From a checkpoint of a small image embedding model.
Model: 5.26M parameters, 64-pixel images, arch poolformer, norm layernorm, activation quick_gelu, patch size [4, 4], depths [2, 5, 5].
Training: adamw at rate 0.0011, 9900 steps, batches of 64, held-out accuracy 95%.
Data: 97500 training examples, 6.5 epochs.
Rows from block 9 of a small image embedding model, named by matrix and row number. Rows with one number belong to one neuron. Each number is 128 + 32 x the weight over its row's rms, rounded and kept within 0 to 255. All counts start at 0. Numbers have three digits each.
After each neuron's rows are labels from the 100 images, of 14976, where the neuron reaches its highest value: "strongest on" is what is common among them; "patch colour" is the nearest of a few named colours to the mean colour under the peak. Only what is clearly more common there than usual is listed. The data: procedural textures in two colours, tilted and lit.
# fc1: MLP up (model.blocks.9.mlp.fc1.weight, 1536x256), inputs 74-110
# fc2: MLP down (model.blocks.9.mlp.fc2.weight, 256x1536, transposed), outputs 74-110

fc1.60:122155130096153195156125097107084093143145155076141109117095114116176112141131030104076160110098038143147085095
fc2.60:185139157122136124168131119133117017127153139107126071113125105126156115125140162184139112168133241127131146136
strongest on: pink; ground colour: pink; red; pattern colour: red
patch colour: pink

fc1.52:153109173110107156094160168147151186169145159082138158175172140096117163096165073149121177102135074098154137089
fc2.52:097132112096109137164096094163138109103079111102134097167111121106158167153048211105149154109137134169129144116
strongest on: grey; ground colour: grey; red; pattern colour: red
patch colour: brown

fc1.484:131180085125123134131106162164097077071131104166137115088165149125168160111077184113169130122077138112167080151
fc2.484:094037147106092134119157086126116123143161112127141169101159077120107157119182069083103085161125131106115099083
strongest on: brown; black; pattern colour: brown; furry
patch colour: brown

fc1.36:120058105132104148118177202155161159054119136151147143176102109121129108144121152195119118123097188159080163092
fc2.36:058172127122128119137145142126145168133130126115121165132133117133121121133051041073124118121134066135120143133
strongest on: grey; ground colour: grey; teal; blue
patch colour: grey

fc1.303:145066131138136135128124160082093121188129143104126130154098170083171134085178089167129090095135112154106090103
fc2.303:146121105143130108117116135122142181131124112122137108128141140134105107150171199150137107152122188022128114140
strongest on: brown; red; pattern colour: red; ground colour: brown
patch colour: brown

fc1.751:131136153141131147135071108131110128158155117098143096117166147117163092134143098107087155179109088141101088116
fc2.751:103217153121083128121137112105137109122127125122115099123128126109139108105145078165112142095131093167155111118
strongest on: red; ground colour: red; orange; pattern colour: orange
patch colour: orange; red

fc1.443:152123127132145118157110205132117099052153083145123072110176128165113170191130135171124090161083197115102182079
fc2.443:104047144151128111178122138161105108108133087128151096139165153140064120151152070146138112094100072062101148108
strongest on: red; ground colour: red; pattern colour: blue
patch colour: brown

fc1.593:132147180105141158152145113135104130176112142102153106158100102103178124107176073089130119101151077154180055121
fc2.593:187140127124123093142139154096141037112139130107130140098121121137161126147093226135127133179133214084129112121
strongest on: pink; ground colour: pink; brown; pattern colour: brown
patch colour: red

fc1.216:135015148179144132136108190117103156101167109080134106196137142083147165136124131174134117169080193125098106090
fc2.216:084097129111129123102141123119165222145118114159141119153118103120125162139071121103114138091122087114138156125
strongest on: purple; ground colour: purple; blue; pattern colour: blue
patch colour: purple; blue

fc1.350:166043118140132109097100191073162158090156160092089138122123147096174164122141164173143127137141199159096124109
fc2.350:078120146124132145099162140160142214112074137109098122133107122114170119090120101135134118124121046167158132129
strongest on: purple; ground colour: purple; blue; pattern colour: blue
patch colour: green

fc1.703:096161171198142186124083121159130148157149091107168122123138127144137113182175043129084103146110095120070120139
fc2.703:077200139114138111114157099118115135164081139132134125122073142123170120108065131159142130137125132173128120126
strongest on: red; grey; ground colour: grey; pattern colour: red
patch colour: red

fc1.2:158144142107114078134137133108100128110143110123106158130116138182128090168039108159094142136132069108077143110
fc2.2:128002121166108141116147125104175117126125142106121163136158109138092131147166125081122073093173107089137163136
strongest on: brown; furry; pattern colour: brown
patch colour: brown

fc1.155:164094122119175145111120137126133134100171079149086090105135148129177140125158170166153083140178143088068107142
fc2.155:110085135098125123166150105128161127101121116163123102131130111124117131117126146102093137213110100119153127083
strongest on: red; orange; ground colour: red; purple
patch colour: purple

fc1.565:137090129139101135110153153179166165083143081125145189141124135095092105178112096172128112153121146133119142123
fc2.565:088209110129122119159132123127116087133129143103133155144122141119121125121000142024108145149119108122150111126
strongest on: grey; ground colour: grey; blue; pattern colour: blue
patch colour: blue

fc1.292:125079091195142121119140146156182168130140067128121166110142107161072120116187107154133112206150170149154129107
fc2.292:179207133127111124145142103118127162145121124133143101117173114141106127160080168049114145135124123011129128126
strongest on: white; ground colour: white; pink; pattern colour: pink
patch colour: pink

fc1.624:119029135173102150147161193129191185073097134098120114122122095121140096179147136187132113156132147141108151126
fc2.624:108194117091141128146144126122118119132142142131149178108122132137139118119012118017115119109134076108141113145
strongest on: blue; grey; pattern colour: blue; ground colour: grey
patch colour: blue

fc1.207:107072095125106079094157115153174119089179103166105131142099152101121106169186137198104170115097096136119117136
fc2.207:165255145104077180107073171129169157122145111107141137109131149150185133131141167173120091139075113119135109143
strongest on: orange; ground colour: orange; red; pattern colour: red
patch colour: red

fc1.3:156075092112104146117104155130136152131127116124107150116149153100118133121161093131099112121090131152093110093
fc2.3:107206124099122114139122139132108078109125141125119110115163113160134150136046187053144133174122090089137114139
strongest on: green; ground colour: green; red; pattern colour: red
patch colour: brown

fc1.241:155074141139114126120127093133124125169171167070136132163091137103178113167139061167158083120117097121113131107
fc2.241:165105128144126101132132141130150185133102133126120133151158113126112105118198208166136134171129139053117137124
strongest on: purple; ground colour: purple; pattern colour: red
patch colour: brown

fc1.229:142062126111147147095094120088123142121171099067129159133088171121111174129177091151118109167133135133139130120
fc2.229:048146166198078099125113123121116129132118121142181135132168143137076103115142181126115085141127077113141171169
strongest on: yellow; ground colour: yellow; pattern colour: green
patch colour: yellow

fc1.482:073156160116116181113184127136158145126110128095171158177093076137189110118141139138147106115119139190135114155
fc2.482:141181094116116144143110106131115066115187140110131128119087138107139120125063094101117133167140160185122120133
strongest on: pink; ground colour: pink; pattern colour: blue
patch colour: purple

fc1.485:116133171132093169171161153117100083121120155088136092138113123070164128144109079196136092097043097143136125079
fc2.485:167078122181140085130109134130141180137085125117137122128170117101092116131213175156120149162132144086121157135
strongest on: green; ground colour: green; purple; pattern colour: purple
patch colour: brown

fc1.699:108145127176097146139090143123103110129114100135109120151171160155102151134168124134115097163130140138097091141
fc2.699:110163121100137159159125131141134066146162125132143101088155132134147108134071191096113147124112089134106144100
strongest on: yellow; ground colour: yellow; red; pattern colour: pink
patch colour: orange

fc1.186:179061146170122163130115105159092082119100138135157130128154124090073114135242108161150112158083172139137111121
fc2.186:162114161145088093144166107169103135150153151129138109134159135108108140094002233073124152170122136152144106141
strongest on: green; ground colour: green
patch colour: green

fc1.440:101118168134143157101176091148166085165152145163112147091178174117145111117212079195108152155163166117136162152
fc2.440:138113117150116140141147163137149121143137112111139083108156149115128148108049226090150102099131051150136138160
strongest on: red; pattern colour: red
patch colour: red

fc1.610:131091088157173111084106115144180202132098090126084150116169145120085124155172124144111116156161113125106116142
fc2.610:184126106131122113110109134121124186148126117146112098147182128112123148158074153099135131132127088042146139122
strongest on: white; ground colour: white; pink; pattern colour: pink
patch colour: pink

fc1.333:176120103117131156180167072126111175152162115082112129119108160124138142113132083166147140180128122115126054129
fc2.333:128141147159125154165102107137103063126110108138139126140139109133123129157045175055139102136128150126092162149
strongest on: pink; ground colour: pink; red; pattern colour: red
patch colour: pink

fc1.689:112137124121185119165178109090117089172096085158165147124155116173151088185144099087133128148087169188098123110
fc2.689:172111133138088163187172134181155132138150138115101173106153077121069137124148113135163080145095149121172092101
strongest on: purple; ground colour: purple; pattern colour: blue
patch colour: purple; blue

fc1.442:202028133106159162141133155150156102160152123120124173153107145107086149136162091127103128122099118112098115108
fc2.442:080247142149105151123098122099128126105131139139099102117116147135167123141057199071107131127104150111124132127
strongest on: green; ground colour: green; pattern colour: black
patch colour: green

fc1.722:150154131114124160196095135097090097140158181094145060115119115076131130149155043161079124119055076130165117090
fc2.722:207114117135130144149116119126139032137175119124143002139150137128094141122196163144117143160141146094129135110
strongest on: green; ground colour: green; black; pattern colour: black
patch colour: green

fc1.307:125067112141089141126152202134124151041141141119154125188137128087154134149109127224149097166115212150122155111
fc2.307:069144132124127114110123130131132189142138111146132136137122131131136130115077060056128127142137058117126120115
strongest on: blue; purple; pattern colour: blue; ground colour: purple
patch colour: blue

fc1.313:127069099076107147175179150126091110174143106166145101174169166082157163089152090197172116093141095134108142093
fc2.313:123221167105096096141114096126135149187161130158138111104144122171138085092035182081126160115106153140108131137
strongest on: orange; pattern colour: red
patch colour: brown

fc1.121:096071156127171115114087126163149087089177105076109173149143138131156099102128085157138147133098131085085138107
fc2.121:172124140113079186108169096141139152150108170122150130153110137180187160127080146122184068133122136140118124204
strongest on: blue; pattern colour: blue
patch colour: blue

fc1.654:130093118112122103180127086085100157111174112150169078083178185135131078095090143081168115064124140094152124175
fc2.654:108170116143144135173112113093111166182128160152143172174085103167115086124151176194153101085110077084110169064
strongest on: brown; ground colour: brown
patch colour: brown

fc1.749:147050114153114155117138160101186158073131127107116155155130142148095151147187103163139099132162156181131083137
fc2.749:172222118135117110145115120146125147143133119134130129107169132127115117109121149037106169144112062028133116132
strongest on: yellow; ground colour: yellow; ground colour: white
patch colour: yellow; pink

fc1.641:116108135160110164112123123169168208133107126114128176126098120150112109115220102136075110133177154174154069132
fc2.641:244133114124138120128131152131140114114093148112137096091170123154092168138139152085127139125140085066154130103
strongest on: white; ground colour: white; pink; pattern colour: pink
patch colour: pink

fc1.318:110141143166108142179101088202136137146153085142144113092176189122099126179149147125113112183089131076080108123
fc2.318:091184120134139148131104116113130119131167117137117124105154157137093120139126060112139141116141054153132130124
strongest on: red; ground colour: red; pattern colour: orange
patch colour: red

fc1.405:074143135077088144078116096100079070121144166166189132136096155123081173178135128137141119134168105162107114085
fc2.405:118038128133151115150133166079147123065167108188164091190114097136071104155071187107156107172123109134100113100
strongest on: purple; ground colour: purple
patch colour: purple

fc1.389:155095141116129165069106186128168153068144124128084162162130127109156133142156081175144103167173178161123103117
fc2.389:145171135165115114116093130119123097137176115141128104125159124125073124119163092034134135124130008095125121127
strongest on: yellow; ground colour: yellow; pattern colour: pink
patch colour: yellow

fc1.740:144127140111087124113107154139110150107206168059100073076093143108129163144192112157125141167088135081100111060
fc2.740:090082130157108132117116141100124121151117188133129071178140111117166121128097163127149116088116170115092165142
strongest on: green; ground colour: green; pattern colour: brown; pattern colour: red
patch colour: brown; green

fc1.371:121107128191134153136062186170089121078186086129116114087161181137099157176144126141088127145120168118079158091
fc2.371:004112151126120137142159118133105162136115136141148126135119107129159128125123110151120121104123085146128122128
strongest on: red; ground colour: red; blue; pattern colour: blue
patch colour: purple

fc1.298:133065133153146139088092152118148120073175136126131128135112162095157128110155124176097104171178159173084125111
fc2.298:155078125160116121092107117126124148129164124134136113146146112119112117128142081090118135088127035137109124126
strongest on: yellow; ground colour: yellow; pink; pattern colour: pink
patch colour: yellow

fc1.6:076061137155115133105132205151130131047125142094148136190110140087087139189156129200127084163119167156118198105
fc2.6:081116106143139122113124151111139189118136142125128141155124124116125143124108000110126137119146061169121132141
strongest on: grey; ground colour: grey; blue; pattern colour: blue
patch colour: blue

fc1.542:131091085192146114141090173141140194086133075099098158122137166162074138154183094140132137130145156115115111115
fc2.542:146160104110119064128133100140140209138138139141138108118170096110137115108082163083107136132131107042131131131
strongest on: white; ground colour: white; blue; pattern colour: blue
patch colour: pink

fc1.254:082098136068127094084088155148165140160094116156143076118116069074100101126129111172089184126081176179135179121
fc2.254:106097186101133119116134061166132100156127096145167169128106077156141165146126171035139118136134096154126182142
strongest on: blue; pattern colour: blue; ground colour: brown; ground colour: purple
patch colour: blue

fc1.488:090183127101131123083136086096161134158145156132169096127084145153143158109089156071084075232160088157115152148
fc2.488:112071142111129113149114125127145163119140137132105162152113138148097148134184106155160110108137095144125121096
strongest on: red; pattern colour: red; grey; ground colour: grey
patch colour: red

fc1.159:100081129134119123120143153132162171077109099112140137158132133081107111175166116185109095110130187161078168151
fc2.159:083161136128103116098120135109119121141166131118118139149117135115134120128035079067111137136141049141126142143
strongest on: grey; ground colour: grey; blue; pattern colour: blue
patch colour: grey

fc1.312:124136126158103160151065142131107133067205088111147111086130194174110165140144158167111142144105146112069131107
fc2.312:014074148133144123144156126118113200125080126121147129107109087128172106128131113194121110083141111140147088096
strongest on: red; ground colour: red; blue; pattern colour: blue
patch colour: purple

fc1.500:179128099154120126095115117160156165088141106164114089079097086180110180155195135093073104116117121162108096108
fc2.500:121195121165093099131098140167082128189151101062122156158177103072159112121052145167117063125160155128102109153
strongest on: blue; brown; ground colour: brown; pattern colour: blue
patch colour: blue

fc1.664:167063112164097131149106178150140164090105149082148121131138127081105166192134144198120126131101191179082128115
fc2.664:067170138102129107143121149132128125103150124149130132130131123128156139110000128076112157127152075131130154119
strongest on: blue; pattern colour: blue; green; ground colour: green
patch colour: green; blue

fc1.118:102065160138110157104136160158159163130116111112118179173125133105142109189140128179092124123129169178113148117
fc2.118:095194133088124138104126135126112079135155116130128127160109153134134126099025133042127121141138057097127140144
strongest on: grey; ground colour: grey; blue; pattern colour: blue
patch colour: grey; blue

fc1.497:175122154090136138081080092178095099121155150122135115102121141116161144165255136163080142174175097101082104159
fc2.497:125214121151175127138129177117146110131105146114111146109160151130114097121069188100161134087115158127142146171
strongest on: grey; ground colour: grey; red; pattern colour: red
patch colour: red

fc1.658:125067126148105186112103120114160121090151089106138153139145153115120136127130118148143073152105164147085113125
fc2.658:114182114128122133130140125089146134108103110148120104086125119135144132125135209089149148133103079099116102129
strongest on: green; ground colour: green; pattern colour: yellow
patch colour: green

fc1.280:140065111168150124122131148128151170104135074105150147090128156131079120139206094175130123160177178161118129098
fc2.280:158203147124101102110130106127130155125131117123121138132146108138138120143053138056140119158111082054107117129
strongest on: white; ground colour: white; pattern colour: purple; pattern colour: pink
patch colour: pink

fc1.341:135025099148121137134140171135175143088110124149120142171144148112139131168172098184137125155114199148110102136
fc2.341:087246132114140119139137127131101099159113082109120140137156133153111143135010154048120130158113095093108124106
strongest on: blue; pattern colour: blue; yellow; ground colour: yellow
patch colour: grey

fc1.244:077167169201114175139074124141119130152130093118165127125169141135108135149147038118072126124128105120087126138
fc2.244:086186128066158110110184109119146132147096129115151145126071119112184103089059146141127136164126115151131115107
strongest on: grey; red; ground colour: grey; pattern colour: red
patch colour: red

fc1.145:108159126155121083171074137136126106113160099142134095147129102158147077105070195115146169187099160180106138130
fc2.145:090075099131104097105146128143125084105107103142089123146108105088123137126169115182117100132126128166108140154
strongest on: brown; black; pattern colour: brown; furry
patch colour: brown

fc1.683:149104084163132164114099161132143149109147142140114182149141098116127134139177114152103083132173122178082061143
fc2.683:216152132139130092130110144133096154131121121117135102115156139134116122149095124090131132154123069056140131124
strongest on: yellow; ground colour: yellow; white; ground colour: white
patch colour: pink

fc1.587:083158138109138185148145101168104106188118101105174134149124129095137084140149038118078139124137042145123098141
fc2.587:107232166146130118154112146142099079109093160125137139127130105121147118129097138202114122122118247179135152133
strongest on: grey; ground colour: grey; orange; pattern colour: orange
patch colour: orange

fc1.523:146079144092066139123147118092077137112161186116165102129143109068136113179118091147165070161068112114093139137
fc2.523:174086087147111135144151120116142137110067138131132136106112115128100130128231228105124138127154127077143114130
strongest on: green; ground colour: green; pattern colour: blue
patch colour: brown; green

fc1.498:130094080179108109123112161119157153106139121122126171148131108150118171163154116160123107176174173177102113144
fc2.498:164237128146132115129138132165120153121109133140136123111172131121095124143083141035109143119103059063125112111
strongest on: white; ground colour: white; purple; pattern colour: purple
patch colour: pink

fc1.441:154055103156114173176099109111112126092116160140146100160162126127048124152177063134133119154102122121104109101
fc2.441:068127161137083109136121107107146146123105148132160125123146128111193103115020211068122149170100118116130148127
strongest on: green; ground colour: green; black; pattern colour: black
patch colour: green

fc1.171:078165140150097156089113144158107148155141138105121099159128113137130140158044092139126111171083126116139141097
fc2.171:083079159101081101088144099165131161124120097145101078104132132122087105113130093087117089098139103127087124156
strongest on: brown; grey; ground colour: grey; pattern colour: brown
patch colour: brown

fc1.94:140102125097162177122143105143122136177146125076125129162099135059158110131128076148137115096096088144130105129
fc2.94:167149097127130135133156118141144184119116117114130120111163104148081145132195205132139126203118128018111126116
strongest on: red; pattern colour: red; crumpled; orange
patch colour: red

fc1.477:108061109123095147144070158096161124068183102103086126128133190146120160115190081168128117100112126152074119130
fc2.477:095112130123107120135133150132138146145123127149165101160161084121142115101052183081144134104115094117104160126
strongest on: green; ground colour: green; yellow; pattern colour: green
patch colour: yellow

fc1.499:133055095104126123133153176193181193100131125126152187145123094105137101113150122156133121181144169111085123131
fc2.499:118242141153124102131130119118125094136101090119107125115141088118105135118000166014135141136098090085139099147
strongest on: blue; pattern colour: blue; grey; ground colour: grey
patch colour: blue

fc1.134:122094152101103124167154177117092126148134135102134110167072103082202107121173071177112101170128123117147101107
fc2.134:153075126173110088124130119114106202129074113109124135120170108138085108141153251142146128158123159060106154128
strongest on: brown; ground colour: brown; red; pattern colour: red
patch colour: brown; red

fc1.76:123172156173136195113079087151122115152170090103147122182124122131147130137171038094078104129138066138095127145
fc2.76:089152143140174119123134123165132107157091076161115110182118143146136141131133155197109126104179181130127138142
strongest on: yellow; ground colour: yellow; pattern colour: red
patch colour: orange

fc1.113:098098131143151162088187119094134136106107126090165080098084121178140100137183160189087115144143126100136113140
fc2.113:140193133153082093077118105121173152150156117143184138143111122146155159168085184105149110085129139098131111155
strongest on: brown; ground colour: brown; pattern colour: yellow
patch colour: orange

fc1.661:094072123164115127139163195149142155085097148104184161168098095083083121160136121180144083158104161154086206124
fc2.661:076164119112132123091152123128137172153146127130113166168106137107117135121051037054136132133121069150120115122
strongest on: grey; ground colour: grey; blue; pattern colour: blue
patch colour: blue

fc1.154:150074128157117133059092148118146129074143113116115123173149167086124150154153127181115090157158190175102142120
fc2.154:126165123150110127102108125124121123147141110132138106126153117131099124123136064041138140114132011126105122134
strongest on: yellow; ground colour: yellow; pattern colour: green
patch colour: yellow

fc1.623:086140094091105105080144107156161117091154157112131103169100092149130159152122157149166162141145162145139125139
fc2.623:116105157106107125170172121107138106110097143144092095137161095136108113122098155155136097106158124094072106141
strongest on: yellow; orange; ground colour: yellow; pattern colour: orange
patch colour: orange

fc1.399:109058107168109134138131168134131123065131140092094113126170119118112119212158122121118094141135149184104134118
fc2.399:065171134098157106164158123136121101139121146118144110147135107139092126111085113090124140157150092075118200097
strongest on: blue; pattern colour: blue; purple; ground colour: purple
patch colour: blue; purple

fc1.569:120088144208100146156101152111104165169137080109146120164115152093142155198151099142090145111146119117139127107
fc2.569:112215157081129132127144144129115059119168140156140103109143115155142116115033109073140126126130123099127127128
strongest on: yellow; ground colour: yellow; pattern colour: blue; pattern colour: red
patch colour: orange

fc1.600:131186174159112171186107101138105149196105136093133106169082135126155136108195016115086129143151080119171098088
fc2.600:180090130098121121130120147120123038109156116125136155109149119153117136110086141147131115131121187111131136138
strongest on: pink; ground colour: pink; red; pattern colour: red
patch colour: red

fc1.158:126113091150157119110138126146148193116151077106103148148138152149073129170189079153108148189153110162105126136
fc2.158:203174144145105116117144109117128195136116154134135073120143137138125112129066164071132116148109087055152120142
strongest on: white; ground colour: white; pattern colour: purple; pattern colour: pink
patch colour: pink

fc1.253:108154132169108138166114074144093177146144107094137063149132118131147133154195045160075122133134049142147112074
fc2.253:166062109094134106103127135114121076133159131120119171088124125148117119153086122146134106103111186140118102141
strongest on: red; pattern colour: red; green; ground colour: green
patch colour: brown

fc1.598:135117075126071128126126159113158096147130087091184105142099110160115142076237049118126143120109072111164162142
fc2.598:155216143101148124096119101123117147098077172124170157159158089119158084127015173081099156124156195131145141159
strongest on: grey; ground colour: grey; pink; pattern colour: pink
patch colour: grey

fc1.650:098024087113111115085138107090079108128146073096163142102144176100077175107229096115096120136112111154126130092
fc2.650:147169155085156175110129144100117122102172138107163150122154113133138124106031166117130096114099161130103136154
strongest on: green; ground colour: green
patch colour: green

fc1.462:138056125145119146149135210149150147104119143064110130116109121095111144174152142146150092179085207160126180067
fc2.462:095158112094113100112160148139134201124131150111104123115101117113174119129028101075118131109122138145149124118
strongest on: blue; pattern colour: blue; purple; ground colour: green
patch colour: green; blue

fc1.707:104124146098128095150082194096115112128155092142161099137164095176113152098159129211135163159140076108093083169
fc2.707:127170130158096133098144118160171097092151135118125130159117118164141092151074162132124122139085150177103125160
strongest on: brown; ground colour: brown; red; pattern colour: red
patch colour: red

fc1.248:113065095140113148113121161102122138083149131109108128142140119080155134140180084208143123144133128177089120115
fc2.248:170123161151135122109129144131131123136147144114110095136189137137098131145133068046126127088101034100121136153
strongest on: yellow; ground colour: yellow; pink; pattern colour: pink
patch colour: yellow

fc1.33:148063140200130116155126125154111126162134143087156138168128189132140129153177135108148150110082120127125112124
fc2.33:110162172138133134133149121097159170127084117138096091127124111109135096111070147070117131085156128117133161151
strongest on: purple; ground colour: purple; blue; pattern colour: blue
patch colour: purple